Weights of a small audio captioner.
Model: 7.8M parameters, log mel input, encoder norm batchnorm, encoder depths [1, 1, 2, 1], encoder rnn gru, decoder width 256.
Training: adamw at rate 0.0012, 3300 steps, batches of 64.
Data: trained on drum patterns on synthesised drum kits, 26041 training examples, 8.1 epochs.
Rows from block 4 of the audio encoder of a small audio captioner, named by matrix and row number. Each number is 128 + 32 x the weight over its row's rms, rounded and kept within 0 to 255. All counts start at 0.
After each channel's rows are labels from the 100 clips, of 14976, where the channel reaches its highest value: "strongest on" is what is common among them. Only what is clearly more common there than usual is listed. The data: drum patterns on synthesised drum kits. In brackets: how many of the 100.
# conv: width-3 conv (encoder.blocks.4.conv.weight, 240x192x3, each kernel summed), inputs 0-95

conv.130 [ 83 146 121 110 154 112 175 171  78  82  89 121 146 157 133 122 109 144 103  94  89 100 107 136 146  85 176  95 122 133  54 131 155 184 125  92 124 120  81 100 142 178 122 202 156 129  98  69 108 128 204 132  56 154  88 117  98 137 100 127 105 156 141  97 132 134 164 140 130 131 116 139 109 136 130 134 126 161 196 120  49  84 121 143 117 108 124 148 117  67 145 110 100  98 110 178]
strongest on: reverberation (87); text has "room" (87); text has "reverberant" (87); clipping (32)

conv.204 [129 156 121 183  64 146 135  66 140  97 125  89 104 122 152 149 197 102  94 134 145 160 136  71 152 146  88 101 138 124 203 135 148 119  90 158 104 132  94 167 139 138 109 168 120 177 101 142  84  55 136  94 142 163 130 126  88 136 158  69 117 135 137 149  50  39 165  41 104 119 120  85 151 138 158 168 111 186 118 100 132  94 147  80 117 125 126  78 131  55 112 148 144 107  91 122]
strongest on: thin (high-pass) (31); tempo: 160 to 170 bpm (30)

conv.47 [139 117 191  94 107 176 140  84  63 103  68  98  71 138 189 130 136 115  56 124 161 113 110 136 128 125 101 122 114  88 101 130 124 129  88 112 112  87 125 133  80 143 131 161 133 104 149 166 127 149  69 181 145 184 158  99 130 115 104  92 136 137 116 148  93  61 102 107 121  95 105 117 113 127 143 175 152 117 163 163  98 159 158 164 148 112 144 121 131 171 159 122 119 123 180 150]
strongest on: mains hum (54); clipping (44)

conv.0 [163 172 165 119 118  81 151  78 146 132 110 109 117  92 121 152 172  83  96 128 168 122  92 115 218 143 110 142  91 126 120 122 166 170  95 167 169 107  68 143  74 137  99 144 162 115 120 103  92 182 122 103  57 156  90 103 147 111 136 112 132 109 126 120 101 172 176 147 125 102 148 109 110  98 138 146 172 158 188 126 125 117  72 195 122 107 140 174 155  82 104 189 103  90 133 136]
strongest on: muffled (low-pass) (81); clipping (52); text has "clipped" (52)

conv.226 [191 125 132  71  74 160 142  97 129  46 133 149 132 135 149 157 118 178 168 161 115 109 177 117 129 103  86 151 105 113  85 130 134 168  74 144  88  79 161 118  85 177  95 128 125  99 126 154 100 133 153 126 166 119  89 105  89 106  94 127 123 213 137 132 134 132 120 141 133  88 154 116  99 104 159 153 130  32 136 140 139  92 133 127 151 196  79 100  93 142 159 104 194 124 206 138]
strongest on: shaker (94)

conv.158 [104 127 118 150 142 147 150  92 106 115  84 214 159 147 106  42  30 121 133  97  53 143  94 149  96  92 196 128 159 150  63 139  92 104 108 115 108  96  89  66 113 106 114  97 169 127 164 102 115 144 124  84 140 117  91 133 126 148 141 151 178  90 111 139 163 172  83 148 140 154 155 172 140 106 128 122 101 120 122  94  66 110  49 148 170 120  98 157  93 116 139 150  78 113 166 182]
strongest on: clap (100); muffled (low-pass) (89)

conv.1 [ 67 146  65 127 153  99 102 192 143 159 169 129 179 162  73  94 112 110 159  73 116 127 135 192 128  60 145 160 128 148 130 159 128 170 172 131 184 102 166 108 135 157 141 123  96 134 112  92 123 109 150 102 101 122 182 114 143 114 160 244 136 164 120 134 192 177 135 183 124 206 115  96 127 176 164 166 172 135  98 107 108 158 133  74 160 126 108 132 185 155 115 116 122 141 170 138]
strongest on: low tom (62); clipping (31)

conv.156 [198  64  87 125 151 125 119 147 162 138 118 143 141 163  51 101 133 116 132 103 141 136 237 125  95 138 148 144 122  76 101 146  99 136 143  93 171 125  76 125 164 141 165  86 111 174 128 108 144 133 129 114 106  92  47 143 109 113  99 147 149  81 129 120 175 147 143 189 160 112  90 121 118 118 108  99  81  42 120 142 127 172 146  68 118 116 148 111 132 195 210 105  91 100 147 159]
strongest on: ride cymbal (57); clipping (35); text has "clipped" (35)

conv.112 [135 126 122 163 126 144 122 150 140 171 160 118  93 139 173 163 132  87  75 107 145 175 145 147  48 151 158 167 125 124 214 171 124 110 126 113  88 152 134 124 119 114  83 127 104 141 131 212 142 118  65 133  96 130 165 149 120 134  97 110 151 119 125 190 114 115  96 110 115 165 109 151 141 119 134 127 125 171  81 203 135 206 189  93 138 132 241 150 139 156 107 124 158 153 145 172]
strongest on: four on the floor (45)

conv.159 [123 139 124 161  93 126 161 110  95 154 159 135 148 123 133  83 124 162 178  82 134 122  80 145 154 102 131  95  97 173 177  15 128 174 127 131  85  76 153  98 105 105  90 154 121 144 122 160  97 144 164 145 127 178 111 120  98 135 136 110 115 165 126  84 131 170 134 101  84 142 127 122  57 110 116 127 131 158  99 148 108  96 196 208 177 168 123  98  86 160 167 105 161 104  81 123]
strongest on: high tom (89)

conv.192 [152 169 144 115 138 150 108 137 123 163 167 146 175 118  70 137 100 116 125 178 127 131 206 152  69 181 158 143 141 121 126 171 105  86 121 112 152  87 112 153 120 161 103  80 141 137 149 136 100 190 102  63 114 109  85 146 107 122  95 175 116  66 126 131 151 122 125 190 155 157 139 121  99  65  90 160 144  40 117 192 107 134  87 126  89 144 137 115 156  89 151 133  85  88 188 125]
strongest on: clap (67); four on the floor (32)

conv.28 [119 164  82 139  71 156 140 124 107 137 124  98 130 196 162 156 125 153 146  82 182 136 144 146 126 124 115  99  96 142 168  72 169 134 153 150 123 103 102 120 132 118 122 161 128 110 158 198  96  88 159 159 152 162  69 125 129 136  89 182 155 134 143 118 109 129  48 100 120 147 121 143 148  92 128 148  89 158 188 114 131 121 131  56 159 150  93 153 122 143 151 102 116 134  93 189]
strongest on: rimshot (54); muffled (low-pass) (36); clipping (35); text has "clipped" (35)

conv.170 [ 73 157 131  83 124 187 146 107 113 129 184 114 116 201 123 153  84 167 137 127  93 187 134  93  80 154 160 148 113  76  92 103 152  76 181 131 164 138 189 142 128 188 131 143 182  97 154 186 139 102 125 121 123 171 142 130 146 127  94 111 134  91 125 150 123  99 112  84 135 167 104 177 169 142 153 165  79 143 111 104 110 149  73  84  91 122 148 106 143  99  95 112 138 100 116 194]
strongest on: clipping (52); text has "clipped" (52); white noise (34)

conv.178 [121 158 128 140 167 109  82 137 166  80 107 145 135 153 195 159  93 145  88 173 130 143 129 110  68 166 185 102 169 164 160 119 118 158 157 111 145 123 144 105 188 144 170 100 100 134  87 212 161 159 133 150  97  87 156 161 142 124 137 114 141 185 255 166  83 111 173 130 106 137 109 133 165 131 114 128 150 163  84 230 126 109 210 100 121 125 166 114  85 112 100  86 151 129 111 136]
strongest on: closed hi-hat (72); clipping (31); text has "clipped" (31)

conv.34 [141 161 132  86  97  62 156 149 106 190 116 113 145 135 141  85 127 140 162 108 112 138  99 139 129  84 134 171 160 190 121 128 120 161 126 148 138 138 177 136  83 111 103 128 131 116  87  84 138 115 176 170  55 131 101 110 129 126 150 114 143 135 109  98 115  99  91 125 119 171  55 142 120 184 140 157 133 177 163 125 146 148 111 180 122 143 111 134 203 113  45 163  83 152  62 137]
strongest on: snare (94); muffled (low-pass) (60); mains hum (34)

conv.109 [140 122 140 111 157 134 133  92 120 156  96 168 118  68 102 107 133 149 108 166 144 129 196 166 108 129 146 113 111 111  97 210 103 113  79 123 138  92  91 124 118 141  91  83 102 143  96 102 147 203 107 106  92 120 108  92 114 128  95 168  83 153 148 117 138 197 130 179 127 144 166 110  70  65 143 174 138  62  95 181  87 109 123 164 156 131  98 123 132 138 147 121  96  88 169 180]
strongest on: low tom (91); ride cymbal (43)

conv.8 [179 158 121 109 107 124 138 115 131  84 103 160 134 113 134 140 151 170 161 133 124 135 119 143 117 141 150 128 147 138 106  97 139 153 133 155  75  98 181 128 131 136  94 117 171 187 108 135 171  56 176 170 128 136 135 118 107 116 162 119 145 177 152 173 117 134 186  64 129 164 112 151 142 149 145 140  91 166 145  96 132 106  74  79 207 167 162 193  77 130 136 115 185  99 134 209]
strongest on: clipping (68); text has "clipped" (68); thin (high-pass) (38)

conv.77 [104 190 127 106 130 136 142 158 168 183  89 158  95 149 118  75  88 201 122  64 102 158 132 171  77 114 156 146 158 122 125 154 101  54 130 128 152 123 107 148 119 119 123  86 162 140 147 163 106 152 143 147 160 130 175 127 123 150 115 167 149  95 116 179 118 144 134 156 156 186 134 160 124  79 168 172 172 118 179 167 117 146 170 112 134 210  92 125 149 156 102 131  53 155 194 142]
strongest on: rimshot (92); march (29)

conv.222 [191 102 149 102 131 163 135 136 154 189 181 146  96 134 130 121 134 203 109 151 176 142 190 168 116 137 123  84 120  85 132 121 106 120 138  99  84 121 119 111 115 132 111 138 129 166 139 202 137 133 127 186 149 142  46 150 109 104 106 113 110 133 159 131 133 100 137 110 131 167  81 133 114  95 136 134 103  79 118 199 164 150 178 126 163 134 148 145 120 230 177  58 178  56 103 160]
strongest on: clipping (53); text has "clipped" (53)

conv.97 [204  86 148 120 112 149 115 174 145 177 120 117  95 131 129 129 109 169 127 132 138 143 227 152  97 161 137 132 124  98 119 162  93 126 108 102 119 164 106 102 142  91 135 125 102 153 117 139 147 134 149 161 109  93  21 157  94 119  74 115  95 168 134 154 111 143 161 127 153 155 112 136  84  95  97 116 135  32 124 157 134 152 159 127 162 130 154 121 135 197 218  50 131 144 197 109]
strongest on: ride cymbal (62); clipping (43); text has "clipped" (43)

conv.217 [154 114 125 128 153  93 116 144 116 142 139 130 132 150  99 115 110 104 184 121 121 191 197 165  81 100 142 162 146 117 135 104 122 157 184 139 128 129 141  85 120 108  91  90 104 105 168  87 186 148 119 136  67 122  50 163  84 122  55 171 143 106  98  91 187 109  77 139 129 155 119 101  87 152 130 117  86  74 131 127 137 170  75 114 167 138  65 105 153 145 182  66 105 122 118 157]
strongest on: mains hum (61); high tom (43)

conv.181 [110 172 137 106 141 108 170 144 125 206 195 128 156 141  88 146  64 115 163 108 110 110 132 188 161 138 102 132 117  95 146 164 126 169 136 140 176 165 161 129  86 149 136 128 157 105 129 136 139 190 120  78 122 165 129 147 187 121 107 186 113 107 114 153 154 186 141 232 126 162 112 124 157 142 148 163 155  78 143  96 175 180 100 181 100 142 116 132 218  91  89 178 101  88 126 138]
strongest on: muffled (low-pass) (78); clipping (33); text has "clipped" (33)

conv.165 [111 139 172 143  77 203 142 134 128  40 138 106 102 139 142 116 120 127 153 150  91 110 106  70 133 194 138 118  78 144 111 119 110 126 116  89 127 102 139 163 144 144  90 156 149 108 170 148 124 120 138 156 206 123 132 128 158 102 150 108 109  88 128  66 124 133 122 138 129  64 156 176  89  82  66 102 112  86 186 124 125 116 112 113 121 123 202 183 119 100 159 180 134 153 210 179]
strongest on: clap (68); cowbell (48); clipping (29); text has "clipped" (29)

conv.235 [140 172  79 146 101  80  86 172 215 113 114 115  93 159 131 173 212 166 111 162 167 156 160 107 122 131 141 167  72 110 150 129 168 108 125 218 152  92  88  82 187 101 162 110 124 127 117 140 120  95 185 109 121 139 101 130  81 124 100 112 179 119 162  91 138 125 140 112 125 105 108 123 120 107 110  95 108 150 157 117 121 155 110  59 199 157 122 121 178 116 138  91 100 143 144 136]
strongest on: thin (high-pass) (52)

conv.35 [ 65 130 144 136 111 197 151  79 134 147 197 148 136 141 125 102 179 118 152 135 165 180  91 139 104 169 148 104 112  85 175  41 132 169 173  96 113  85 137 153  91 139 104 164 154 112 162 156 132 140 120 130 180 165  99 148 158 106 170 115 127 188 139 131 146 156 159 134 129 161 124 148 139 153  90 198 107 153 111 165 122 112 151 188 137 102 179 120 107 124 157 169 146  98 127 109]
strongest on: high tom (75); clipping (35)

conv.227 [118 167 199  87 143 105 148  92 192  72 148 152  89 112 137 156 150 131 106 125 127 125  94  47 131 175 102 105 104 122 166 134 132 117 131 129 136  29 119 141 139 155  96 120 154 107 112 161 127 169 121 152 148 139  74  43 130 115 136 102 145 104 165 138 124 149 180 113 151  75 155 114 138  19  99 182 116 118 168 169 120  84  83 190 125 116 181 182  79  76 102 161  89 133 175  88]
strongest on: rimshot (49); clipping (27); text has "clipped" (27)

conv.202 [154 132 114 132 167 145 161 161 129  81 109  93  93 125 132 181 147 121  79 147 157 181 129 114 125 136  78  88 110  79  87 118 145 132 104 119 118 122 112  97 180 193 131 157 115 132  97 125 126  86 184 174 127  90 153 124 158 159 135 114 101  91 180 144  79 131 186  60 131  82 145  98 140 104 140 112 119 136 168 141 113  83  78  68 120  76 147  99  60 107 118  98 165 140 156 123]
strongest on: closed hi-hat (73); clipping (30); text has "clipped" (30)

conv.238 [132 106 121 103 114 134 110 173 198 136 106 112 113 182  82 115 175 183 171 125 159 185 149 171 171 145 169 104 142 137 137  42 119 126 183 154 150 101  94 111 190 115 146 133 148 113 149 139 130  70 123 179 137 158 108 107 102 170  99 126 207 108 112  99 165 132 112 100 140 134 103 131 139 102  73 107 119 109 112 146 126 168 163 124 151 135 170 120 104 158 173 112 112 162 122 160]
strongest on: crash cymbal (52); clipping (31); text has "clipped" (31)

conv.3 [118 118  91 110 132 111 116 114 113 115 104 158 163 120  80  89 127  70 130  87 109 116 108 161 150  83 169 108 120 138  60  98 106 151 128  87 119 143 126 109 107 124 157 147 178 143 113 135 111  59 127  88 129  65 182 163 120 119 161 154 123  61 120 182 117 169  89 144  94 129  62 177 149 157  95  67 105 115 164  41 148 118  84 100 141 115  59 181 125 145 123  87  89 105 119 191]
strongest on: clipping (40); text has "clipped" (40); muffled (low-pass) (31)

conv.167 [183 164 183 132 161 109 171 133 128 143 146 112 149 161 134 136  81 101 136 155 153 157 152 132 177 128 123 138 159 132 144 182 104 173 159 150 132 111 104 107  94 128 107 167 124  83 117 154 186 234 110 152  96 148 100 144 136 151 122 100 136 131 130 105 168 126 133 137 115 139 113 103  83 137 168 167 149 146 145 181 176 164 125 237  91 126 167 100 115 141 137 119 112  94  76 136]
strongest on: four on the floor (30); mains hum (28)

conv.40 [ 90 160 124 142 120 102  51 151 243  93 124 140 126 147 153 189 120 199 122 199 149  99 151  88 112 201 100 141 145 128 149 114 121  82 150 187 138 182 158 141 221 106 197 145 100 138 122 168 166  81 127 141 161 130 155 154 127 167 156 137 124 100 200 110 138  88  50  99 125 114  61 111 150 152  63 127 126 151 159 161 131 134 112  70 112 156 154 118 143 112 128 111 135 164 104 123]
strongest on: thin (high-pass) (33)

conv.134 [163 208 122 139 118 153 159 129 122 111 137 123 135 207 104 110  45 139 145 128 141 146 153 136 100 125 115 145 133 148  99  76 148 135 104 166 151 131 154 105 133 106 115 164 190  90 131 200 114  85 192 159 156 189 153 130 131 138 136 139 150 111 119 134 130 147 135 115 111 166 118 185 141 150 145 129 114 150 201  86 115 122 163  95 170 139 102 141 152 116 103 100  97 152 148 236]
strongest on: muffled (low-pass) (42); clipping (30); text has "clipped" (30)

conv.29 [ 80 125  96 117 131 134 112 125 145 106 124 137 135 145 134 113 200 121 107 113 132 178 124 101 108 136 194 155 130 163 149  98 126 103 125 153 148 106 113 128 121 162 109 112 138  95 165 157 126   0 115 142 128 132 155  73 133 118 139 139 154 109 160 116 130 123  87 100 139  44 162 139 143  92  38  70 114 117 137  62 131 133  79   0 126 154 127 162 135  85 107  99  87 158 157 124]
strongest on: crash cymbal (84); thin (high-pass) (45)

conv.93 [184 138  95 111 106 145 134 137 141 141 100  89 126  74 181 156 106 170 198 122 135 148 146 154 158  87  57 106 152 133 104 180 134 123 127 190 122 168 172  78 117  88 144 132  65 172 125 111 206 118 161 179 136 143 152 157 142 110 132 180 122 145 168 161 120 139 123 164  99 217 101  76 124 162 148 117 139 144 140 130 159 124 105  49 142 108 121  64 153 175 122  98 195  99  93 102]
strongest on: low tom (66); clipping (26)

conv.124 [154 150 119 107 121 126 105 128 181 110 148 175 138  99 132 181 150 148 116 219 170  94 189 102  91 183 122 108 122 144 139 156  88  60 112 142  88 139 124 167 131  87 147 105 126  98 102 165 162 140 103 131 187 142 139 103  72 165 130 147 142  95 119  89 140  89  75 149 143  78 146 120 104 135  88 129  80 112 107 181 106 132 132 128  98 153 142  76 146 143 175 115  89 164  78 142]
strongest on: shaker (76)

conv.121 [165 135 130  89 126 101 193  79  13 177 125 148 109 103 161  95  73 129 155  95 110 119 131 141 117  52 126 101 209 140  77 163 147 169 144 105 124 108 106 137  53 132  79 120 167 105  89  59 109 167 148 156  97  91 110 124 128 139  83  97 101 139 104 131 121 109 121  99 142 133 101 149 102  86 123 178 122  99 104  66 154 111  71 151 127 145 107 127 143 131 128 110 100  85 107 173]
strongest on: mains hum (82); clipping (28)

conv.98 [102 173 155 115 100 184 149 107 223 109 125 124 139 154 130 124 133 124 113 139 131 125 109 101 160 179 100 107  83 148 127 140 134 126  64 179 128  81 159 128 154  83 129 166 164 114 131 186 103 121 163 151 158 169 139  90 115 108 148 122 101  96 152 104  78 176 100 114 148 143 126 169 137 100  85 130 132 164 161 168 114 146 105 144 145 136 165 191  92  99 150 171 116 133 167 206]
strongest on: clap (63); clipping (50); text has "clipped" (50)

conv.140 [156 129 111 114 169 108 124  92  57 122 119 134 143 113 109  66 130  80 161  64 116 136  76 154 133  61 169  86 181 167 109  90 103 154 135 100  97 107 142 111  86 117  72 132 156 107 108  71 140 113  82  67 102 114 122 155 119 113 110 121  94  86  74 148 144 149  91 102  62 191 124 152  90 166 174 100  90 111  99  71 177 120  78 149 102 135 100 135  80 166 126 108  82  79  61 145]
strongest on: mains hum (53); rimshot (51)

conv.78 [160 167 120 143 166 191 147 125  97 174  71 136 119 131 164 139  61 168 104 117 123 137 152 133 118 161 133 118 151 129 118 142 122 113 144 124 150 172 107 166 132 133 146 129 121 114 166 111 134 112 132 227 149 152 120 176 149 140 112 134  85  90 179 128 130  83 103  86 121 132 124 153 104 160 134 120 169 115 190 100 129 156  91 102  95 131 134  85 153 144 156 119 120  99 131 177]
strongest on: mains hum (50); clipping (39)

conv.186 [120 238 137 130 122 173 106 170 162 135 160 120 138 178 157  95  83 120 152 101 162 139 125 126  52 138 116 138 137 131 100 107 145 138  91 147 126 142 208 106 137 119 130 180 173 158 141 182  94 127 158 143 130 163 118 136 110 152 136 170 176 155 132 164 113 118 124 130 154 156  95 160 148 133 169 140  49 165 169 117  79 128 145  91 154 130 112 154 130  89  92 104  87 149 164 216]
strongest on: muffled (low-pass) (57); clipping (34); text has "clipped" (34)

conv.80 [183 127 159 125 122 139 152  81 128 153 133 148  99 118 193 156 130 140 105 114  99 164 150 108  43 119 153 121 163 199 214 171  79 152 118 142  97 111 103 172 124 118  97 149 106 124  61 229 138 143 108 134  90 127 118 121 113 106 128 110 113 202 123 174 139 118 115 110 116 116 127 131 148 112 124 125 125 112  99 156 161 143 172 131 135 172 195 123 118 118 103 102 154 100  98 154]
strongest on: four on the floor (50)

conv.54 [101 154 126 141  89 136 109 139 135 117  90 143 127 133 106 123 110 122  66 139 109 119 119 111 141 110 123 141 158 102  63 187 163 110  77  93 153 112 106 108 138 109 145  75 159 118 140 117 128 211 121 122 120  94 150  66 100 152 106 152 159 109 118 171  80 125 151 148 135 149 152 140 126 108 156 210 155 146 120 178  88 134 116 187 117  98 100 108 159 106  75 136  75 115 138 138]
strongest on: low tom (63); clipping (35)

conv.69 [ 72 182 125  91  95 147 151 123 132 146 117 103 119 140 120 124 180 132  95 118 152 140  99  95 117 125  89  87  89 106  80  29 180 155 116 175 130  42 144  45  97 130  72 152 147 129 115 117 116  87 150 165 122 133 117  81 117  93 134 106 104  90 146 100 115 128 104  73 112  96 117 100 137 137 125 111  80 172 124 114 124 102  87 112 171 134 130 174  94  47 134 143  77 146 170 170]
strongest on: snare (99); clipping (29); text has "clipped" (29)

conv.142 [ 77 108  75 119 168  90  75 175 189  98 131 126 140 161  90 129  90 114 140 181 132 144 160  94 116 168 123 183  91 124  86  34 149 139 159 149 168 136  96  39 185 113 210 132 171  84 130  80 162  93 140  93  99 106 167  96 180  91 119 204 145  86 136 119 158 149  86 177 125  70 126 119 121 160  82 114  90 133 113  89  99 154 142  98 146 117 141 165 159  97 108 119 107 125  85 119]
strongest on: closed hi-hat (72); clap (58); pattern: dembow (30)

conv.129 [101 108 167 189  97 170 155 163  86 120 142 158 121 149  97 156 128 122 105  68 149 164 139  95 109 142 131 121 158 104  97 108  95  70 140 109 115 128  89 158 148 130 105 109 169  91 160 117 107 187 133 169 166 104 166 133 149 136 122 116 185  52 103 126 128 129 116 131 130 126 118 107 169  51  83 198  97 153  89  97  77 114  72 199 160 138 119 172 117  63 179 166 127 141 147 157]
strongest on: closed hi-hat (84); cowbell (39); tempo: 110 to 120 bpm (30)

conv.185 [114 158 127 142 122 167 129 157 121  69 138 192 156 148  65  93  31 160 154 151  89  87 113 120 106 106 157 138 105 129  77 186  84  93 125  83 142 110 120 154 135 129 143  90 160  92 137 145 102 140 121  88 164  51 113 165 116 124 177 177 145  70 138 158 170  99  88 159 106 121 163 148 135 157 146 155  84 132 122 121  98 123  88  97  76 119 125 140 135 147 169 120  94 113 179 203]
strongest on: clap (91)

conv.195 [140 148 114 138  85 102 115 133 125 113 108  94 104 158 161 108 126 122 110 123 109  93 118 102 177 148 124 109 160 189 194 135 172 153 106 155  79 137  98 153 111  88 133 184 114 102 135 164  95 188 192 126 120 191  97 126 113  99 137 118  67 155 130 122 122 143 135 159  90  97 112  74 149 111 123  97 155 150 185 139 162  73 160 148 115 106 150 129 129  69 122 163 107  86  88 122]
strongest on: snare (96); four on the floor (35)

conv.189 [178  71 176 141 149 115 158 124  76 131 113 113 104 106 123  93  99 143 109 122 129 133 109 156 181 120 129 125  99 159 205 140 115 128  74  99 128 158 108 157  97 144  91 180 126  94 124 138 113 126 139 150 124 134 150 142 146 105 134  89  86 177 121  97 123 163 109 141 167 106 170 109  93  74  47  37 176  92 170 150 131 109 156 211 145 120 185 163 105 135 155 139 166 163 182 103]
strongest on: rimshot (63); clipping (34); text has "clipped" (34); pattern: four on the floor (31)

conv.173 [154 157 170  98 136 155 107 149 231 135 162 155 148 159 176 174 160 114 122 167 138 185  98 111 109 184 147 122 134 106 134 132 109 104  95 196 153 108 173 156 137 172 171 105 150 139 133 201 139 147 128 131 133 164 104  66 134 143 176 155 154  90 156 204 113 135 130 127 120 200 131 173 155 143  90 153  50 147 128 163 123 176 113 105 136 135 149 131 142 106 100 159  94 122 151 165]
strongest on: clap (92); four on the floor (31)

conv.198 [ 96 126 136 110  97 137 116 120 122  70  87 105  83 113 151 113 111 189 144 133 103 192 143 117  87 135 144 122 133 145 117 166 125 142 136 112  65  84  99  93 126 111  91 151 132  99 121 183 104 154 143 183 102  97 112 103  49 120  89  86 123 194 186 108 148 100 154  73 150  74 108 106 120  87 161 146 146 187 192 151 136  78 117 119 137 145 175 108 125  55 131  67 122 108 106 134]
strongest on: snare (79); clipping (57); text has "clipped" (57); thin (high-pass) (30)

conv.221 [174 170 142 120 112 123 126 146 131 169 121  89  96 136 181 111  81 189 185 113 132 138 108 121 138 134 132 122 188 172 157 122 105 131  89 137 110 159 149 161 142  97 114 137 117 127 110 160 144 108 148 211 115 140  88  99  83 149  66 100 148 157  86 146 115 100 121  88 190 134 129 134 130 123 126 129 125 146 113 123 119 159 143 106 140 190 115 142 116 199 124  54 118 145 138 147]
strongest on: crash cymbal (58); clipping (39); text has "clipped" (39)

conv.182 [ 82 112 112 137 126 169 183 131  78 228 174 142 133 111 111  78  46 100 173  71  88 120  91 189 113 114 140 135 116 117 123 121  96 151 134 112 103 123 140 127 118 107 119 141 152  87 146 134 121 135  95 123 141 152 157 136 112 157 118 188 125 124  46 131 149 227 140 186 106 199 130 147  97 148 137 124 171 112 121 129 122 145 141 169 110 120 132 143 142 123 155 142 167 117 194 140]
strongest on: high tom (79); cowbell (47)

conv.71 [ 75  78  88 129 174 110 151 125 145 101  77 183 142  82 154 118 104  88 111  84 118 115  52 102 153  94 163 120 180 120  59 143 104 130 142 101 168  92  71 121 165 184 144 118 110 155  89  45 129 123 143 116  59  84 151 137 165 172 163 131 113 131 130 155 158 144 155 111 144 134 142 135 168 133 157 127 151 123 126 123  67  78 119 117 118  64 147 132  84  58 104 163 157 134 150 132]
strongest on: reverberation (95); text has "room" (95); text has "reverberant" (95); pattern: shuffle (27)

conv.187 [158 138 136 118 137 153 183 199 173 206 173 128 112 191 103 162 112 113 150 122 121 125 161 131 179 148  90 173 117 104 127 123 144 133 153 113 105 164 174 174 173 142 146 139 198 125 133 170 143 157 180 158 143 167 109 158 133 167 134 124 132 115 137 167 103 161 160 108 156 194 123 141 113 181 133 159 151 142 184 180 172 177 134 169 116 148 144 155 110 194 153 115 139 151 132 178]
strongest on: rimshot (53); clipping (51); text has "clipped" (51)

conv.49 [ 93 168 155 102 117 153 169  80 191 115 120 149 107 145 122 154 180  99  99 113 135 144  67 118 127 192  89 152 131 107  85 101 132 114 101 169 144  46 128 150 136 168 118 123 164 117 157 145 130 111 124 123 170 137 124  58 150  95 167 129 128  67 148 124  92 164 143 129 171 144 137 125 127  77 145 179 134 123 153 119 143 105  64 113 143  90 172 178 133  68 134 196  81 145 168 151]
strongest on: crash cymbal (61); clipping (29); text has "clipped" (29)

conv.175 [112 118 136 150  94 128 125 149  73 141 108 103  98 155 129 125 124 207 166 115 125 176 135 126  89 109 103 117 130 150  47 148 127 120 180 114  75 135 166 147 126 112  78  94 131 127 163 125 171 101 146 214  86 131 131 161  94 156  95 114 130 205 200 123 129 125 108 114 133 133  48 144 128 155 128 167 129 201 126 102  97 128 119 127 168 180 113  79 151 145 140  53 172  86 140 170]
strongest on: closed hi-hat (85); clipping (45); text has "clipped" (45)

conv.59 [ 92 161 135 118  82 145 105  91 132 120 159 137 170 152  68  70 129  75 144 150 113 150  95 111  68 141 103 123 104 125  92  90 103 160 155 134 114  80  97  66 112  92 134  92 137 129 138 113 172 156 109  57 141 102 108 123 114 128 110 155 149  96 179  85 138 103 107 145 142 144 122 141 136 120 123 161  82 160  86 142 109 162 122 188 117 134  76  87 135  75 105 175  62  94  93 161]
strongest on: closed hi-hat (72); four on the floor (38)

conv.10 [147  97 109 111 111 106 150 223 234 155 178 124 129 165 138 152  87 122 113 139 118 145 176 109 119 155 130 188 120 106 129 130 130  79 135 139 184 178 115 126 246 159 213 101 131 116 134 130 155 105 123 153  84 152 180 135 149 171 130 191 126  99 121 146 132 137 147 127 139 163  33 126 114 109  75 147 158 130  94 162 124 221 157 116  97 143 119  88 176 140 135  80 141 124 119 148]
strongest on: thin (high-pass) (44); clipping (32); text has "clipped" (32)

conv.183 [127 101 151  99  97 139  84 122 153 130 139 131  71 103 105 151 157 107  44 143 114 138 139 135 157 106 106  99 104  80  97 128 105 116  74 156 114  78  93 135 141 140 138 111 142 113 141  91 133 135  65  97 119 140  25  29  74 133 135  69 139  48  99 136  64 127 188 124 110 112 131 124 104  64 129 144 101 103  61 103 102 112  92 137  82  81 122 139 105  97 146 143  34 149 131 116]
strongest on: closed hi-hat (66); tempo: 100 to 110 bpm (32); clipping (26)

conv.139 [ 74 133 109  84 117  80 148 100 169 134 143 138 108 113  87 133 199  68 135  96 182  97  97 131 131 106 123 113 124 141 117 114 160 178  67 130 136  46 107 126 145 138 113 142 138  98  65  73  55 129 133 114 111 140  78  36 116 151 136 106 146  99 107 136  86 169 118 109  95 151 167 116  76 124 152 146 163 158 152 113 118  72 135 122 108  74  77 144 116  83 147 163  66 176  87 118]
strongest on: snare (86); high tom (47)